Rows from block 2 of the decoder, named by matrix and row number. Rows with one number belong to one channel. Each number is 128 + 24 x the weight over its row's rms, rounded and kept within 0 to 255. All counts start at 0. After the name is the row's rms in percent of the matrix's.
# convs0: first 3x3 conv (decoder.mid.2.convs.0.weight, 192x192x3x3, standardized in use), inputs 84-89, a 3x3 kernel for each
# convs1: second 3x3 conv (decoder.mid.2.convs.1.weight, 192x192x3x3, standardized in use, transposed), outputs 84-89, a 3x3 kernel for each
convs0.67 105 [175 144 139 130  96 116 104 156  95 147 141 141  86 151 135 146 101 157 104 172 122 145 136 127 123 129 143 106 155 117 133 156 160 127 108 129 133 114 104 130 108 119 139 154 172 141 130 120 101 116 109 142 155 156]
convs0.68 095 [124 134 122 181 140 122  82 145 133  96 147  99 163 113 123 151 110  87 106 146 133 137 125 157 122 119 152 115 135 137 125 162 116 161 124 163 134 136 117 100 156  79  86  89 169 101 115 127 124 120 127 129 124 115]
convs0.69 127 [143 163 169 130 140 125 107 110 106 120 120 154 118 123 120 145 118 125 132 138 135 118 156  87 161 113 144 171 117 122  91 119 169 111 140 141 108 126  97 106 129 158 153 147 163 100 116 141 147 149 102 169 114 130]
convs0.70 111 [160 129 120 145 147 120 150  93 114 150  85 114 159 136 100 110 139 141 154 108 102 125 144  94 120 173 156  53 144 107 134 112 109 169  88 136 151 150 100 121 131  98 170  91 163 117 113 108 165 122 154 121 142 113]
convs0.71 119 [122 146 140 157 111  80 137 121 130 149  92 133 121 162  95 103 116 149 165 106  96 143 110 132 135 123 114  94 150 131 153 114 128 109 130 134 118 204 133 135 178 104 139 131 144 154 133 195 140 120 170 166 138  74]
convs0.72 105 [132 110 144 117 119 129 132 120 163 161  98 111 131  94 156 102 136 141 101 138 110 144 131 100 146 153 107 138 138 154 102 142 152 151 126 147 103  93 104 165 168  69 145  59 116 138 102 138  96 170 122 124 136 130]
convs0.73 105 [142 125 137 143 139 151 115 145 104 144 111 131 149 127 139 125  94 127 114 123 150 118 140 131 130 165 116  87 163 121 102 167 132 167 132 137 142 133 128  84 177 116 130 131 101 161 126 164 106 114 125 100 162 114]
convs0.74 106 [183 145  95 103 150 106 142  86 120 147 128 147 118 147 107 118  85 171 147 162  94 134 110 114 116 132 112  91 108 130  92 147 134 118 132 156 127 136 195 131 148 113 156 134 159 137 126 165 156  89 110 152 150 129]
convs0.75 087 [120 129 123 143 132 142 153 127 116 140 123 133 139 140 130 150 162 112 146  93 136 105 161  94 130 153 121 111 129 165 145  97 161 130 133 120 139 168 121 122  79 180  81 109 191 144  96 102 139  93 105 127 126 146]
convs0.76 109 [115  96 130 142 138 119 125 138  90 131 144 136 136 133 131 124 153  99  88  90 157 132  93  96  96 151 111 113 131 129  95 154 133 159 120 130 129 167  72 106 167 113 144  49 113 140 120 114 129 105 161 120 100 134]
convs0.77 095 [112 144 149 156 127  94  98 135 152 132 158 101 159 106 158 139 116 109 128  97 137 163 123 116  72 134 111 116 148 123 122 138 121 123 144 138  87 138 138 131 151 127 121  92 154 158 125 131  85 116 143 112  81 134]
convs0.78 102 [121 158 112 129  86 131 114 159 141 130 111 136  88 141 100 144  98 136 150 113 107 126 159 122 121 133 107 126 135 124 163 116 170 131 149 103 156  42 160 116 178 102  91 144 170 130 116  93 137 136 141  98 152 108]
convs0.79 097 [161 141  84 112 119 127 116 125 118  97 106 141 140 117 126 159 132 124 135 149 126 133 141  96 140 117 124 101 120 121  89 133 145 142 112 156 137 156  99 109  78 247 174 139 154 161 160 144 128 153  97 104 145 124]
convs0.80 111 [138 105 113 132 131 125 104 171 131 128 163 135 139  54 139 122 156 142 127  90 121 138 138 106 127 129 141 150 137 161  69 164  92 174 110 179 142 171 127 120  90 143 104 184 113 142 131 133 134 101 166 114 168  94]
convs0.81 098 [124 135 151 149 109  98 125 105 154 118 145 138 151  93 126 117 127 153 104 136 126 149 122 131 141 150  97 130 116  81  88 127 138 107 156 127 126  82 186 181 118 141 149  72 126 149 118 149 101 117 162 138 123  96]
convs0.82 090 [ 83 131 148 147  95 121  87 134 133 103 158  93 125 110 137 136 140  94 133 100 166  96 157  96 136  97 159 116 170 135 162 143 102  97 147 151 136 104 109  74 158 164 161  76 123 195  57 175 118 156 138  94 176  84]
convs0.83 088 [121 160 142 146 141 156 150 162 157 137 137 136 112 115 116 151 128 161 125 125 106 149 145 147 129 145 149 125 127 132 129 139 153 118 132 139 137 156 145 117 137 134 133 149 128 159 129 140 154 147 136 139 143 117]
convs0.84 102 [112 122 150 151 129 142 124 101 140 133 142 131 139  95 109 103 164 138 139 154  98 138 136 131  88 143 179 139 136 118  99 151 120 135  99 161  94 144 147 107  75 171  76 169 101 121 114 161 154 124 121 172  75 141]
convs0.85 084 [122 157  89 133 142 131 133 177 147 166 155 135  98 142  90 130 133 125 104 103 115 147 184 112 118 136 127  98 108 164 107 145 156 136 163 119 124 120 149 122 105 113 138 121 134 141 128 135 138 105 158 134 143 126]
convs0.86 095 [120 127 133 127 109 154 171 116 125 152 133 136 109 113 138 150 130 132 139 126 104 140 144 158 153 120 129  92  97 110 140 103 124 120 127 155 158  95 182 135 105 166 161 121 133 137 127 158 133 127 150 171 118 134]
convs0.87 114 [112 126  96 138 156  81 115 101 150  91 124 106 158 132 124 108  98 153 119 130 130 154 130 135 161 119 117 130 147 141 170  79 156 117 204 105 154 136  96  86 137 112 145 142 107 122 141 118  98 129 141 102 113  90]
convs0.88 100 [154 168  88 123  99 115 119 145 128 157 123 139 113 151 108 149 135 125 117 132  98 134 133 123 113 120 122 100 105 162 124  91 103 107 154 121 109 113 175 192  87 125 167 110 142 136 139 131 118 142 144 164 123 142]
convs0.89 093 [139 151 108 127 131  92  88 149 120 104 148  87 106  99 117 158 123 132 153 124 124 135 161 158  87 126 177 108 106 142  79 195 118 152 124 123  98 114 122  80 122 182 164 115 119  98 125 169 117  95 139 140 148  72]
convs0.90 105 [156 130 111 121 169 131 138 110 133 156 122  91 103 153 129 118 156 153  84 139 108 135 108 143 133 114 129 123 108 156  71 143 124 150 137 144 131 169 134 152  51 161 119 121 126 125 131 107 152 128 108 140 136 135]
convs0.91 110 [152 162  95 160  79 128 144 110  98 131 128 155 104 148  80 139 119 145 131 117 112 112 110 126 157  89  99 115 106 140 147  67 167  73 150 133 103 146 200 131 115 139 190 148 107 149 173 138 126 153 129 126 120 130]
convs0.92 093 [106 138 117 123  98 156 109 158 148 157  95  63 100 122 139 144 121 125 111 132 128 119 113 157 114 149 127 112 128  87 141 113 172 130 123 105  98 114 154 137 103 177 163  93 126 157 148 114 126 169 116 115 106 119]
convs0.93 095 [ 99 156 123 149 155 133 142 118 148 113 114 124 169 152  96 181  70 152 115 153 130 107  98 152 141 148 139 140 141 141 127 102 139 124 173 100 137 167 108 101 140 114 143 149  99  99 108 168 139 156  96  66  90 123]
convs0.94 096 [123 134 146 106 136 140 123 126  92 120 105 130 151 118 175 117 149 108 138 141 137 116 147 126 153 117 141  78 151  96 157 138 120  90 152 141 136  48 191 145 143 135  88 132 118 131 112 154 126 114 121 129 183 121]
convs0.95 097 [160 121 150 120 138  98 164 143 130 150 105 167  99 153 113 121 145 130 116 129  90 144  93 138 124 160 170  93 145 132 153 122 135 130 127 120 138 164 129 135  82 170 133 118 177 198 140  91 132  93 157 133 136 130]
convs0.96 098 [128 122 148 162 145 111 116 117 150 118 192 122 140  88 123 116 109 150 122 156 122 119 140 174 115 118 122 143 137 108 107 150 112 150 143  98 171  81 131 126 115 151 109 164 114 109 157 141 132 123 159 141 102 118]
convs0.97 097 [110 129 170 174 126  86 119 155 137 130 106 166  91 155  90 109 157 143 115 153 160 112 132 152 192 148 148 135 145 112 139 143 110 139 154 111 214  61 128  86 129 146  84 105 128 149 137 119  84 139 139 137 127 132]
convs0.98 122 [113 121 140 138 133 124 119 134 128 158 105 135 165 149 139 123 116 109 150 120  84 120 153 120 160 133 159 105 107 110 145  95 153 162 182 154 125 117 100 162 188 180 123  80 121 121 106 105 159 115 128 133  98 143]
convs0.99 106 [130 111 121 117 127 152 136 134 139 101 171 170 165 116  69 132 111 143 145  98 173 132 129  76 126 152 158  78 150 133 114 138 112 148 118 142 165  94 175 113 193  92  97 151 165 161 126 118 132  93 157 131 187 117]
convs0.100 108 [155 113  84 141 131 121 131 156 168 142 154 134 133 135 109 116 131 137  95  87  70 135 121 173 153 133 143  63 107  99 120  92 124 112 125 152 141 124 185 140 106 151 155 175 151 133 139 120 129 133 144 131 181 152]
convs0.101 122 [131 115 143 126 136 110 114 156  87 138 159 107 104 110 146 127 137 160 145 115 103 139 116 128 102 154  99 140 153 158 103 144 144  95 185 106  87 151 154 137 154  87 133 112 124  96 114 129 131 170  60 114 124 105]
convs0.102 128 [143 149 121  93 128 104 114 122  94 127 134 168 128 165 113 103 120 144 104 123 100 131 113 143 122 106 112  82 103 106 153 117 125 113 128 129 183 129 133 150  92 209 149 182  87 163 148 110 118 135 127 141 110 137]
convs0.103 100 [ 91 134 138 114 130 147 145  88 168 123 109 138 173 110 120 128 133 103 130 154 135  95 158 135 125 130 168 110 109 112 152 129 113 108 167 138 134 112 146 135  69 203 161  73 139  97 161  99 145 101 144 112 138  95]
convs0.104 090 [162 144 136 139  95 155 100 169 115 109  95 134 114 149 141 151  88 114 165 137 114 134 128 132 146 107 161 152 137 123 124 146 143  74 148 181 151  50 148 130 103 152 102 146 120  93 124 102 154 129 112  76 110 129]
convs0.105 109 [101 131 175 154 140 102 131 168  97 104 154 135 120 133 131 146 123 122 106 146 128 138 113 159 141 169 141  99 136  96 121 137 136 167 132 143 223  50 145 121 138  87  88 117 148 144 157 122 159 131  95  89 136  74]
convs0.106 105 [161 115 135 114 159 104 114  92 147 130 150 148 110  96 129 124 118 121 102 109 115  91 160 154 112 160 134 117  86 139 108 135 126 117 163 122 137  87 131 143 126 165 144 128 128 116 137 139 136 146 106 154 141 170]
convs0.107 098 [106 130 144 113  98 145 158 140 130 134 162 138  91 134 129 134 108 115 129 113 129 145 126 132 143 130 123 137 132 108 122 113 176 115 130 141 155  84 124 101 125 125  99 134  94 110 134 117 118 129 135 137 117 136]
convs0.108 101 [156 161 127 140  84 123 158 101 119 157 129 151 108 121 112 130 110 115 127 129 138 134 129 114 141 143  72  80 120 126 156 101 152 114 169 117 175 163 169  74 144 149 179 130 147 142 142 150 147  94 111 146 150  99]
convs0.109 096 [188 160 170 105 175  67 133 114 133 140 119 132 100 133 119 123 135  94  93 127 118 136 124  96 142 104 157 131 112 160 142 156 122 148  97 132 107 187 108 147  60 184 121  36 200 179 125 131 117 149  87 184 124 128]
convs0.110 091 [167 146 125 133  92 155 168 138 121 130 142 146 123 130 117 149  80 154 131 138 147 128 138  88 106 125 143 165 105 144 149 104 121 137 100 154 124 165 124 140 106 116  75 113 194 149  99 115 150 126 120 133  74 156]
convs0.111 098 [135 174  85 117 168  89 177  79 122 144 117 149 160 102 130  81 145 114 118 145 125 140  90 127 139 144 125 139 144 121 144 108 156 183 123 145 169 174  54 105 129 150 112 124 110  85 129  95 119 138 145 104 149  90]
convs0.112 146 [154 139 106 153  61 213 166 114  97 113 156 106 106 123 169 147 158  85 148  99 159 134 126  93 147  94 105 102 102 129  86 111  97 138  98 139  89 150 210  97 160 170 140 127 107 147  94 187 125 129 164 161 140 153]
convs0.113 097 [156 130 121 111 132 130 156 114 162 165 112 131 110 109 108 103 144 151 137 152 127 107 139 169 163 110 133 157 137 146 148  76 151 105 173 133 170  75 185 103 138 155 140 114  62 163  72 139 127 161  97 108 107 137]
convs0.114 094 [138 179 132 141 117 162 117 152 119 122 144 111 141 115 110 118 156 116 135 200 141 115 139 129 129 150 160 130 146 120 110 169 114 108 132 133 154 113 157 183 121 116  96 101 132 149 130 122 128 164 105 137  94 144]
convs0.115 101 [151 129 108 147 115 116 155  99 154 122 109 133  96 164 147  90 165  91 125 105 127 127 110 112 155 103 108 109 105 145 137  87 194 173 161 131 170 109 191 152 115 116  51 104 198 111 135 145 147 179 113 149 114 138]
convs0.116 088 [ 92 145 129 143 126 138 176 112  89 155  94 113 137 101 120 132 147 103 102 112 116 132 135 117 107 150 120 112 158 131 149 147 130 134 152 129 133 150  65 151  92 113 155  99 143 147 132 142 115 116 125  87 144 133]
convs0.117 103 [144 107 149 128 143 124 103 117 156 149 116 134 149 109 107 142 143 128 125 163 100 126 133 132 142 128 108 121 109 176 167 130 108 126 138 149 119 168 100 164  46 177  68 106 147 123 133  99 144  74 154 140 202  79]
convs0.118 123 [166 130 110 161 166 109  98 137 173 133 171 133 141 135 120 156 149  96 143 128  82 144 119 131 126 152 114  91  95 123 149 103 120  98 119 139 171 136 107  96 115 175 125 133 132 158 152 120 138  79 167 150 132 149]
convs0.119 106 [118 152 116 141 139 101 145  93 139 142 106 137  97 124 122 125 144 132 126 103 101 126 115 129 114 146 109 135 152 145  97 181  94 125 143 121 135  60 181 119 190  61  79 166 138 137 168 142 125 134 107 100 179  73]
convs0.120 094 [100 109 154 159 180  93 128  83 125 100 128  86 164 123 178  97 131 143 128 110 124 128 135 146 159 116 139 127 143 137 130  95 128 157 121 156 145 130 143  57 149 161 104 100 132 150 165 107 104 138 188 117 136 126]
convs0.121 082 [137 112 123 119 122 124 107 135 138 167 118 141 121 137 119 142 149  86 149 134 125 123 160 151 143 119  97 123 128 135 185  90 107  92 130 142 148  93 165  93 123 136 138  81 190  94 131 183 150 122 140 120 149  72]
convs0.122 095 [159  97 138  86 168 139 144  98 100 153 104 151 131 154 117 120 127 129 167 152  98 124 121 154 101 153 153 134 139 136 110 150 106 141 102 152 146 108 120 126  88 145 121 126 164 130 130 115 118 125 100 136 120 170]
convs0.123 092 [143 149 142 131 152  83 151 122 160 118 176 117 136  90 110 126 159 117 143 138 142  95 162 144 186 121 135 139 113 107 112 152 148 121 160 158 132 142 152 130 104 110  97 166 124 113 135 142 104 125 115 150 181  85]
convs0.124 089 [155 144 116 128  89 146 172 118  84 152 114 151 139 133 129 104  92 135 124 100 113 163  82  76 129 162 109  88 109 166 128  86 153 125 112 147 127 140 200 110 151 126 127 136 142 131 153 163 125 140 122 141 125 119]
convs0.125 082 [135 167 143 156 129 152 161 105 171 109 156 125 131 140 119  98 119 138  99 103 108 131 147 144 133 128 140  46  82  80  88  98 134 117 130 143 131 167 146 145 153 126 150 157 149 144 153 144 143 138 143 163 135 129]
convs0.126 088 [143 106 138 167  85 125 157 121 134 145 120 147 124  97 144 119 116 149  95 154 122 109 124 140 137  89 176 114 120 162  98 153 116 138 132 151  89 159 125 180  63 155  92 125 119 143 134 123 112 121 165  97 181 121]
convs0.127 090 [124 128 112 117 148 166 162 126  82 147 182  95 139  90 182 128 152 135 128 130 147 117 137 134 133  99 105 107 125 128 117 146 151 149 106 107 176 123  82 118  66 186 134 100 157 151 127 105 101 126 117 138 130 178]
convs0.128 089 [111 110 139 110 158 144 131 132  89 106 145 127 167 148  95  94 140 139  95 141 150 135 131 117 152 117 131 126 127 144 122 131 132 106 168 113  78 149  94 208  93 155 113 146 150 102 138 148 131 115 156 188 125 107]
convs1.67 093 [154 151  80 137 142 111 116 115 165 104 135  86 112 114 175 145 145 120 107 119 147 129 124 143 118 129 109 167 159 114  87 154 107  91 139 153 116 134 106 161 152 113 139 139 132 141 109 110 143 151 155 106 136 109]
convs1.68 100 [166 102 132  99 121 106 143 128 173 136 126 123 133 151 121 129 146 142 138 149  97 141 160 111 134 126 145 164 146 120 161 100 130 109 154 113 158 116 127 135 143 114 148 141 120 116 113  83 122 132 153 119  98 136]
convs1.69 112 [176 104 133 129 159 101 162 168  97 137 158 146 129  68 152 140 171 130 146 163 149 113 129 106 132 133 147 161 132 151  99 127 159 143 139 131 103 127 141 137 137 120 132 120 107 139 138 142 107 148 118 110 126 120]
convs1.70 103 [157 105 167 151 119 115 102 131 125 111 110 122 151 125 126 107 146 126 129 148 148 142  81 135 159 132 101 134 108 101  88 155 157 108 121 148 146 106 143 149 162  93 147 116 137 190 143  92 128 103 163 103 138 140]
convs1.71 137 [129 109 176 171 146  89 114 124 115  98 126 115 118 151 111 113 108 152  84 100 137 176 130 141 110  98 143 117 125 144 144 149 143 104 132 127 132 139 130 102 143 135 157 148 119 168 163 104 146 133 136  96 186 158]
convs1.72 082 [129 129  99 126 132 118 131 121 149 129 133 174 140 113 161 114 139  78 115 101 131 164  60 153 110 179 106 135 137 130 133 104 129 109 155  96 169 114 132 100  91 152 153  86  89  90 141  91 122 115 132 108  99 164]
convs1.73 093 [151 125 124  68 176 113 129 105 177 134 157  80 136  95 149 134 138 123 137 128 124 113  91 156 145 188  89 120 121 106 107  93 156 122 176 119 101 165  43 132 109 142 132 126 107 121 155 122 129 128 170 154  98 130]
convs1.74 131 [111 115 135 139 123 131 158 133 119 156 116 113  94 114 183 118 178  91 115 122 106 135 143 127 111 117 140 107 144  94 126 121 141 126 173 122  93 161 140 127 120 137 167 173  92 130 135 126 141 136 131 136 126 154]
convs1.75 098 [117  94 171 154 116  91 136 135 110  94 156 135 136 109 114 135 125 111 130  95 156 159 123 139 114 138 115 139 106 158 155 104 110 112 168 123 143 128 133 114 145  90 130 125 118 127 114 128 122 135 122 125 143 128]
convs1.76 082 [112 127 134  88 139 149 126 145 124 111 128 133 125 134 152 161 105 113 120 115 106 196  86 106  71 150 123 190 134 158 119 125 123 189 116 126 117 171  80 126  98 178 170 106 127 135 139 162  95 129 142 124  96 112]
convs1.77 090 [109 113 123 156 138 123 116 138 164 150 137 110 133 126  91 122  84 110 135 172 133 119  79 166 153 150  96 101 183 112 145  94 135 120 116 142 126 172 142 146 142  92 186  77 174 124 137 117 110  87 145  94 164 131]
convs1.78 089 [114 120 128 105 129 109 118 145 109 167 137 113 123 132 120  95 135 105 136 137 114 134 107 147 111 122 131 140 115 115 160 115  98 126 127 115 178 112 161 131 127 146 132 174 121 136 113 134  94 127 150 108 131 132]
convs1.79 121 [157 168  90 109 124 158 115 127 127  90 130 122 133 126 130 143 134 109  94 189 137  95 137 136 161  81 126  93  87 123 106 147 137 137 140 106 161  86 130 105 146 109 183 127 149 140 141 123 148 130 135 113 144 126]
convs1.80 098 [101 125 128 124 154 107 137 154 133 115  89 126  64 142 131 133 113 148 138 152  79 146  85 137 150 135 124 142 122 136  88 140 137 167  96 135 152  62 120 128 169 105  87 104 117 116 115 102 153 110 195 123 174 129]
convs1.81 120 [ 83 139 156 153  97 148 133 113  93 110 130 109 114 111 138  97 173 128 122 123 133  96 176 146 165  94 162 106 134 123 112 132 123 115 146 159 118 119 158 115 163 111 145 112 125 119 142 155 138 104 154 137 133 127]
convs1.82 094 [130  86 161 106 166 117 117 118 105 131  84 165  77 157 103 157 137 112 158 121 116 127 121 137 125 128 150 155 102 123 100 162  77 164 131 136 153  85 126  66 115 153 149 134 110 118 121 134 125  94 131  95 162 115]
convs1.83 109 [115  97 121 132 111 128 153 133 127  96 163 125 139 111 123 101 140 118 160 108 116 110 166 134 104 126 124 107 107 109 108 108 172 111 143 102 161 144 119 104 138 122 120 129 154  88  93 163 158 133  95 127 143 129]
convs1.84 085 [ 84 133 153 136 146  91 135 104 150 157  99 169 120 139 110 123 114 132  73 134 181 113 150  83 193 103 156 106 151 157 155  81 123 172 106 113 115 129 120 131 121 167 107 140 109 129 136  88 123 142 138 150  98  89]
convs1.85 098 [113  90 145 134 157 126 141 134 133 154 131 159 147 123 155 129 146  88 125 166 102 141 135 139 133 126 105 129  89 159  91 149 119 136 181  97  98 156 105 132  84 137 126 100 140 114 117 117 128 172 102 101 160 191]
convs1.86 098 [106 111 134 128 111 119 117 160 129 142 115 117 111 158 120 117 106 129 132 118 101  98 110 136 132 157 128 142 124 142 134 118 156 100 161 121 109 141 111  64 140 152  97 155 112 108 126 112 163 129 109 125 112 159]
convs1.87 090 [144 103 140  96 148 130 154  89 149 144 127 153 112 104 101 159 130 132 184 120 111 109 112 162 110 206 126 142 100 141 141 141  81 119 140 106 127 135  73 127 128 141 135 114 120 110 109 130 138  90 162 131 146  98]
convs1.88 104 [130 126 111 142 116 144 157 138 135  68 120 115 127 121 165 115 105 134 145 122 124  64 140 140 117 109 173  98 126 153 147 123 126  96 129 135 127 114 120 125 158  99 147 132 119 139 121 118 140 119 128 155 118 135]
convs1.89 088 [125 113 102 115 129 132 114 163  85 100 128 190 113 100 124 150 133 145 159 111 144 135 135  91 125 105 176 101 169 118 160 123  91  99 124 125 136 114 120 160  88 117 164 150  85 119 131 137 125 140 122 124 134 112]
convs1.90 108 [146  87 147 166 128 118 103 141 103 131 112 127 108 117 131 129 163 106  98 160 125 166 132 129 154 122 172 102 120 146 116 137 135 126 147 143  96 154  92 148 113 183 129 118  93 186 127 142 132 159 102 134  99 155]
convs1.91 140 [ 98 151 117 174  90 120 125 153 127 118 108 143 108 106 132 109 152  92  89 163  68 183  88 177 105  90 145  86 161 123 125 123 136 148 155 115 138 132 152 106 127  75 124 140 151 128 128 130 136 158 101 158 112 141]
convs1.92 100 [136  82 137 104 154 143 150 131 148 115 105 129  80 119 123 127 127 156  94 150 155  94 116 145 108 166 163 135 122 133 131 136 149 157 127 132 166 117 117 142 131 129 150 143 131 120 134 108 132 164 121 100 124 108]
convs1.93 084 [114 165 105 144 108 138  93 104 151 166  63 173 129 171 131 126  77 156  99 154  77 107 143 149 150  93 186 127 108 131 139 126 107  84 122 163 116 114 145 157 130 125 136 137 129 113 121 128 136 103 108 116 130 140]
convs1.94 077 [132 116 135 145  98 146  74 124 145 145  79 154 119 168  77 143 112 144 130 135 116 102 119 147 113 157 113 113 128 129 135 124 103 132 106 130 143 114 120 160 148 134 138 136 121 128  66 159  88 157 122  93 156 125]
convs1.95 119 [129 115 113 118 157  94 130 115 166 167 121 112 118 109 179 119 138 124  99 122 125 103 127 180 124 160 128 130  92 105  94 146 162 119 130 176 145  96 140 152 120 107 123 156 152 122  98 124 126 155  96 137 127 161]
convs1.96 095 [146  92 134  85 162  97  94 130 129 149 146 115 145  85 122 128 146 125  97 164 142 134 142 129 122 168 120 185  61 155  87 165  95 172 114  97 128 138 112 128 118 195 157 188  94 145  84 125 114 137 121 120 107 160]
convs1.97 080 [113 158 117 131 123 115 123 109 170 167  76 160 145 122 135 106 169 116  97 142 105 141 108 153 120 123 173 161 119 101 102 152  99 103 146 118 134 209 131 100 132 111 118 123 131 109 136 124  88 112 136 148 143 135]
convs1.98 122 [143 151 109 147 152 142 112 141 133 104  92 133  90 155 108 174 103 117 134  98 147 160 144 142 123 133 154 111 133 145  98 162 137 124 135 164 138 116 111 134 114 130 130 151 116 150 135 119 127 138 180 112 150 137]
convs1.99 101 [144  86 189 116 113 101 141 126 124  70 166  94 151 108 150 115 144 121 126 125 104  77 160 158 163 148  93 118 126  81 111 137 100 135  95  92 102 152 134 159 128 112  84 154 137 140 140  98 154  99 148 125 143 153]
convs1.100 129 [135  91 106 139 162 103  94 141 119 108 142 187 130 128 125 122 138 114 157  98 126 105 185 130 151  82 133  80 168 132 143 106 116 135 118 102 134 170  82  87 116 178 145 152  77  92 160 123 152 117 122 141 108 163]
convs1.101 100 [171  72 141 128 149 123 107 149 108  74 196  82 134 135 116  97 112 140  94 129 157 150 161 120 142 149  89 147  90 134 111 119 177 134 127 107 169 125  79 117 132 135 143 111 122 117  98 154  94  95 143 178 111 103]
convs1.102 113 [135 133 129 141 147 112 127 100 132 134 163 104 105 114 135 150 150 139 103 135 135 103 154 132 170 122 118 140 130 115 136 121 117 103  91 163 109  94 170 172 107 105 120 136 140 164 118 113  69 139 144 113 129 145]
convs1.103 098 [147 103 142 100 112 141  98 141 119  94 156 141 120 170  92 156 120 147 162  87 141 132 144 143 143 133 120 154 143  89 149  74 148 107 184 116 165  82 136 143 115 127 103 162  96 105 123 126 131 137 123 131  93 104]
convs1.104 092 [113 142  85 126 141 105  84 140 151 117 123  91  92 124 160 161 118 138  71 144 141 122 149 117 128 105 142 133  67 164 140 112 112  94 159  76 125 125 124 165 137 138 151 140 131 129 117 129 136 147 145 127 127 152]
convs1.105 099 [158  99 154 126 128 131 132 114 147 126 167  82 120  95 143 118 157 118  95 157  88  94 151 141 119 110 119 112 112  90 119  99 162 138 160 129 156 152  87 154 109 120 163 140 135 125  91 192 139 128 136 153 114 121]
convs1.106 106 [150  92 144 141 104 115 113 136 151 114 162  92 127 111 175 106 147 132 133 151 143 111 108 152 101 123 107 121 110 121 118 166 110 146 125 150 103 136 115 150 114 104 147 150 117 117 114 119 121 143 141 145  77 153]
convs1.107 090 [136 124 124  76 187  72 146  75 156 151 105 157 126 143 126  98 127 144 128 136 156  99 141 135 172  95 140 141  97 112 114 133 127 138 110 126 140 124 143 122 186 101 148  98 130  85 139 122 138 107 136  94 126 145]
convs1.108 107 [136 143 103 152 108 128 104 119 145  77 150 112 111 143 116 107 124 146 139 111 117 182 123 133 179 121 130 146 114 101 111 103 172 136 130 137 138  91 151 100  98 137 137 112 133 111  92 143 190 108 114 125 119 173]
convs1.109 098 [152 115 103 170  87 137  89 149 120 122 147  99 105  71 182 126 131 130 101 163 117 187  70 146 119 117 136 155 132 119  88 139 138 149  93 155 156 108 127 123 132 124 140 165  85 133 180  73 131 140 156 113 156 130]
convs1.110 085 [138  92 144 109 149 113 116 113 155 168  87 150 125 144 126 125 110 158 117  92 143  88 199 101 209 115 167 122 124 105 148 124 100 154 122 108 111 131 114 108 157 118 143 115 115 139 119 125 124 150  79 116 114 158]
convs1.111 092 [145 119 152 125 150 123 148 122 101 103 132 102 122 164 129 142 128 131 124 136 114 127  93 144 146 121 161 167 131  99 144 136  84 115 151 153 114 114 119 155 138 161 154 124  81 104 117 146 115 132 152 134 118 132]
convs1.112 165 [148 128 122  95 150 136 149 126 118 117 120 123 101 115 130 105 157 143 119 144 128 146 101 145 123  67 179 106 119 137 153 128 136 136 120  91 110 152 108 106 113 136 119  97 169 146 136 113 157  90 143 129 110 153]
convs1.113 081 [146 138  94  82 182 123 148  75 111 152 160 112 110 106 118 142 136 112 115 100 143 145 117 131  91 151 147 159 158 125 105 156 132 145 113  86 141 136 126 103 135 149 155 167 134 116 129 139 109 104 109 108 115 152]
convs1.114 088 [159  91 114 117 159 132 124 123 133 141  98 135 115 127 121 108 117 151 117  88 144 113 136 133 136 106 123 125 114 128 133  64 159 139 138 121 118 138 116 105 169  65 154 114 123 124 102 142 126 145 125 150 113 130]
convs1.115 098 [ 89 126  99 173 133 139 119 151 118 141  92 143  77 168 133 163 112 136 142 142 125 153 102 185 125 130 114 142  92 114 104 154 141 150 144 142 110 111 114 152 111 117 104 142 126  76 183 123 160 162  95 141  98 153]
convs1.116 086 [132  78 153  96 144 115 142 167 105 102  97 113  98 153 124 162 105 154 140 136 123 109  77 114 111 126 160 156  76 139 112 144 118 132 111 101 155 172 104 141 137 152 138 123 148 100 119 122 105 146 147 126 119 131]
convs1.117 090 [103 110 161 145 110 120 117 123 138 132 137 133 124 137 121 116 136 116 140 132 108 138  83 181 199  94 112 110 145 108 113 103 141 147 122 142 160 149 134 136 133 108 166 103 112 124 122 127 117 150 122 101 129 139]
convs1.118 116 [131 106 142 114 107 152 170 139 154 141 150 101 107 124 180 108 131  74  91 142 124 123 109 160 125 153 116  88 132 158 160 109 135 120 141 153 129  98 138 136 127  99 132 168  68 137  92 122 142 105 157 131 152 128]
convs1.119 076 [140 112 137 100 154 118 104 124  94 117 118 147 150 135 125 140 144 117  95  84 189 173 127 119 109 125 161 128 126 126 110 105 156 120  91 117 141 146  79 133 133 107 154 124 103 114  96 151 151 128 129  96  78 171]
convs1.120 094 [127 107 112 150  86 112 126 131 103 153  94  99 110 150 113 152  96 133 168 144  80  71 153 155 192 135  87 149  86 116  71 162 123 103 149 121  91 143 134 143  78 175 134 165 102 112 112 134 130 113 130 121 128 137]
convs1.121 097 [ 89 104 144 147 145 127 122 111 121 107 159 102 216  72 144  56 181 149 128 112 117 150  99 153 125 115 130 130 118 112 126 122 158 146 111 124 153 108 165 103 119 120 160 125 110 120 108 142 143 124 115 124 138 129]
convs1.122 092 [119 143  97 128 109 128 113 152 135 145 103 136 112 140 140 149 137 120 126 119 147 156  95 135 140 123 132 136 105 110 123  66 164 130 109 109 141 117 103 102 144 146 130 149 119 126 141 138 137 132 138 131 144  92]
convs1.123 083 [104 137 136 121 140  88 127 105 104 142 100  92  91 121 116 114 169 110 143 144  90 109 128 185  95 159  91  83 161  92 130  76 129 128 159 101 127 116 148 156 108 119 123 172 145 102 140 120 101 153 145 138 132 109]
convs1.124 103 [165 109 123 130 166 124 135 155 125 131  83 148 105 128 127 156 114 149 147  85  87 122 175 158 105  95 166  99 133 198  87 142 100 115 169 161 125 115 130 174  74 135 114 143 138 123 123 108 191 148 156 122 135 140]
convs1.125 125 [137  93 125 121 166  99 142 190 102 121 120 124 172 115 106  98 174 124 143 124 117 129 157  86 108 151 136 145 104 143 116 154 123 154 129 108  86 162 148 122 134 107 145  87 141 126 104 120 124 163 110 163 149 145]
convs1.126 109 [144 118 111 124 142  95 133 114 139 106 102 153 137 133 124 136 164 109 108 186  94 134 127 157 138 103 112  74 144 119 128 134 142 148 149  73 119 135 116 129 153  96 145 139 119 133  94 130 143 106 135 107 126 137]
convs1.127 078 [ 96  90 115 159  86 167 118 141 102  81 124 131 143  72 143 162 126 154 159  84 107 108 199 106 133 116 117 158 141 101 112 103 105 121 147 124 138 149 105 129  92 123 165 133 118 121 129 123 139 113 137 102 165 120]
convs1.128 092 [139 159  97 128 109 122 119 107 167 106 160 120 148 112 102 189 114 102 108  98 146 132 144 148  88 124 162 118 131 134 149 115 131 135 122 126 142 146 164 149 141 118 145 132 135 176 124  73 125 137 142  98 130 136]